{"encoder_arch": "convnext", "model": "contrastive audio-text model", "dataset": "notes from a synthesiser with random patches", "train_examples": 78125, "noise_aug": 0.002, "time_shift_ms": 100, "n_mels": 64, "hop_length": 160, "input": "log_mel", "spec_augment": true, "win_length": 400, "tokenizer": "char", "vocab_size": 30, "loss": "sigmoid", "embed_dim": 128, "encoder_isotropic": false, "encoder_norm": "layernorm", "encoder_activation": "relu", "encoder_mlp_ratio": 6, "encoder_inner_norm": false, "encoder_patch_size": [4, 4], "encoder_conv_stem": false, "encoder_depths": [5, 5, 5], "encoder_widths": [80, 160, 320], "encoder_kernel_size": 7, "text_encoder_causal": false, "text_encoder_width": 256, "text_encoder_layers": 6, "text_encoder_norm": "layernorm", "text_encoder_norm_position": "pre", "text_encoder_activation": "swiglu", "text_encoder_mlp_ratio": 2.67, "text_encoder_head_dim": 32, "text_encoder_fused_qkv": false, "text_encoder_bias": "qkv", "text_encoder_qk_norm": false, "text_encoder_layer_scale_init": 1.0, "text_encoder_parallel_block": false, "text_encoder_inner_norm": false, "text_encoder_positions": "sincos", "init": "kaiming_normal", "residual_init": "none", "optimizer": "muon", "muon_scale": "spectral", "lr": 0.022, "momentum": 0.98, "nesterov": true, "orthogonalizer": "polar_express", "adamw_lr_other_params": 0.0021, "grad_clip": 5.0, "steps": 10000, "batch_size": 256, "epochs": 32.8, "lr_schedule": "wsd", "decay_fraction": 0.3, "final_lr_fraction": 0, "warmup_steps": 500, "weight_decay": 0.005, "adamw_weight_decay_other_params": 0.05}
Rows from block 3 of the text encoder, named by matrix and row number. Rows with one number belong to one neuron. Each number is 500 + 50 x the weight over its row's rms, rounded and kept within 0 to 999. All counts start at 0. Numbers have three digits each. After the name is the row's rms in percent of the matrix's.
# gate: MLP gate (text_encoder.blocks.3.mlp.gate.weight, 672x256), inputs 172-255
# fc1: MLP up (text_encoder.blocks.3.mlp.fc1.weight, 672x256), inputs 172-255
# fc2: MLP down (text_encoder.blocks.3.mlp.fc2.weight, 256x672, transposed), outputs 172-255
gate.225 086:550442432444582401522538502502450404480474460411489553516519523511541554565552583459502551503483493513535453429418497510615520474545505478428361449430490518493466447394533480441461482488503489541487500475552507563523554545475515538514527500555500398515
fc1.225 086:533478296529588399619498538514501484423439538508460524539502458389517551539514462518508442585503522483483549473579496513466480473606450479538510494521498489522502558463464513527537518531457468448534577494486466582583579516541581546441511559603416565499
fc2.225 083:508487612557470454549528468465451480539542520483452422335458565636474506496493521542469513502471496480489475465458531466541534452425504487526487444556547499581542436547490405435492524450622476502458434507471411560525484490527412523623479511450482454518
gate.226 094:531497424488532471598601448455412530464533570465544513447493535534494507497471525600423489536387480391485521524520521479486540361591563450530487529452492513540443445494417472593543510473486464443593576504485512534458463450495519506487458483487494486549
fc1.226 091:549530459500547527578520540501523486447495504437483546457523414594463513479463488459531526506494490535427386441575519540429507455417517543527538456526496493476520441514516413518551449484453500531610423483480509385491410456458539546551478498528441490548
fc2.226 090:473567428479421486416365502496504500548456525518514509472429555524470578531505491443493565480498517474521489526537450499479597561480451412554431493593525493502518557422496449469487519461427485453512461575539488535474579583487544531486447467518530437553
gate.227 012:588418489594514473536494455439588523442531561557503463529501474405413464552506410427553585438552519619548501572538499540501499484447531490508532522506474552487451480612382442612509496527448543505527359452558477518389507472513491543501526446484558502493
fc1.227 014:444533491502535562434493539575416514477485475514456527469455475540569566593456592556452447467505460501548476531567497524565460535590492438483532490421485418588490506527626458463517539439471459435380493547477538477478610592464523447499483642528528501542
fc2.227 014:409461519584516522489547479526561546593514469468487452468477523604389510487616449499523532511547452415445586429453457501509554528473489475511447548532485474492459467540434542548463453485565525488496503435497500438551471436594564496481580465562436405454
gate.228 147:582488490498443435488561546491556443485355409369561499467451520434569483490457484456522464498522422482514475529533513466536537447527581484398623513541492541468474454559537458436478538421481534476499418524494623543476543538424568487505567481597512507420
fc1.228 141:473423541560576517509425421503497516509475552511509510542607475558507454402467539543439550453451499509486415534458493523558429519402495528450473511572472622527485481563440477530518571445475423515502526539520544541520491554407484448514553523414495534519
fc2.228 142:451480485406503527470571529510477520461474443464607462488478521479576452406515523459516510579473470448513453467522497470445483537471537484593512490457598415461525485515459462559468450477505524607416520397487453431533467487565488448475463499475461509571
gate.229 169:498517444483540489505432427495564521408468345566490591446505431459393582548573491520532487564509435547465509490425340514499531435530537513406608468442570440441535502453510546477455464567552513554522502502524484544557533550516551439548473482528502543439
fc1.229 176:512571475484513493464469461496625482500536491524477444510479441490447539537514464481527546433455484549500504470436496561477514444482486497535503544512468415449507468460539440541377449636481519585515511551497514600489502583543521489537572484599579461503
fc2.229 174:509581543436582526517512491534500483518483465470476502472568481455537510544520498467613392573472499521453467578556431513598414557483471451444531486421556481487519539527542533491533402503483527484457503427530523518544516510484532517485521489472510527501
gate.230 035:477519510450522474486448436515541492447526438482458600482452506572518513580528526513539547469485461463471513468600450506584471539545472425566575489468581379508445467446480522513521471470473473537472448527527558451629475496479551486489513553506451522552
fc1.230 044:527565550459572436549429571503472461561442521479474605445431558486473521485551476505529436430510478450539500411604467473500525610522427454536531536501398386519538504406510539496566471458568581541476552462480513433555475467529522599464475600439444475553
fc2.230 040:449494522653527480507513467570488486444573623549552418491525513491474505513494491471509380380323581471539440597556559420478565481558524505492520538551469496483486531576498369575468529559563434535492446468515579509486557489474420494571506467530519576491
gate.231 088:539441545513375505384467621427457456550475462427543548533508409446565373507539554517470527474529467496508533536574548440443532375399611527446516456532541443495567483468476540474590497580504486529513455535489514507469458510615474540571606516520523489539
fc1.231 092:580546476521553440556526568458521539479553528537528466528523579411554509562445457366496460515544497429535490608517534373495452470493472459522516501452413525430388514459547494484524537412462543488411574448491505479507511459475382415408516480543527520578
fc2.231 087:463519483479509508498539419492550520508475603569411453507501438531562397589507526539422516492553528488535512542423523609529488542493534551446459498530499506604478387474508502504567520501555489479569553438426510514470444429474527520603529568456456502491
gate.232 017:523502569560497491502582417435394445505535507484496526528523515464425536481510433451533472508529524494589424512370444430524578516465546427486550545483489593497497514402467484441462470484488490390516470533458589533445529481502559496543477542454414472409
fc1.232 013:494477594598421469526636458499492497468590479496498565497557439481370498480437429476540500602488536510510509462452473492537563539475551417495554594405462561529521465416573491530471502435506487400497456559567560623424465508552526516529484572434465450416
fc2.232 016:490431500517488560545473554494499547480470427436514478523537517497533457517458439606450566440442458499442557539537441484485453420531546532518442529487571512478511456502560514513486555547517525534567492451573436506440385555474421447517609437560503497455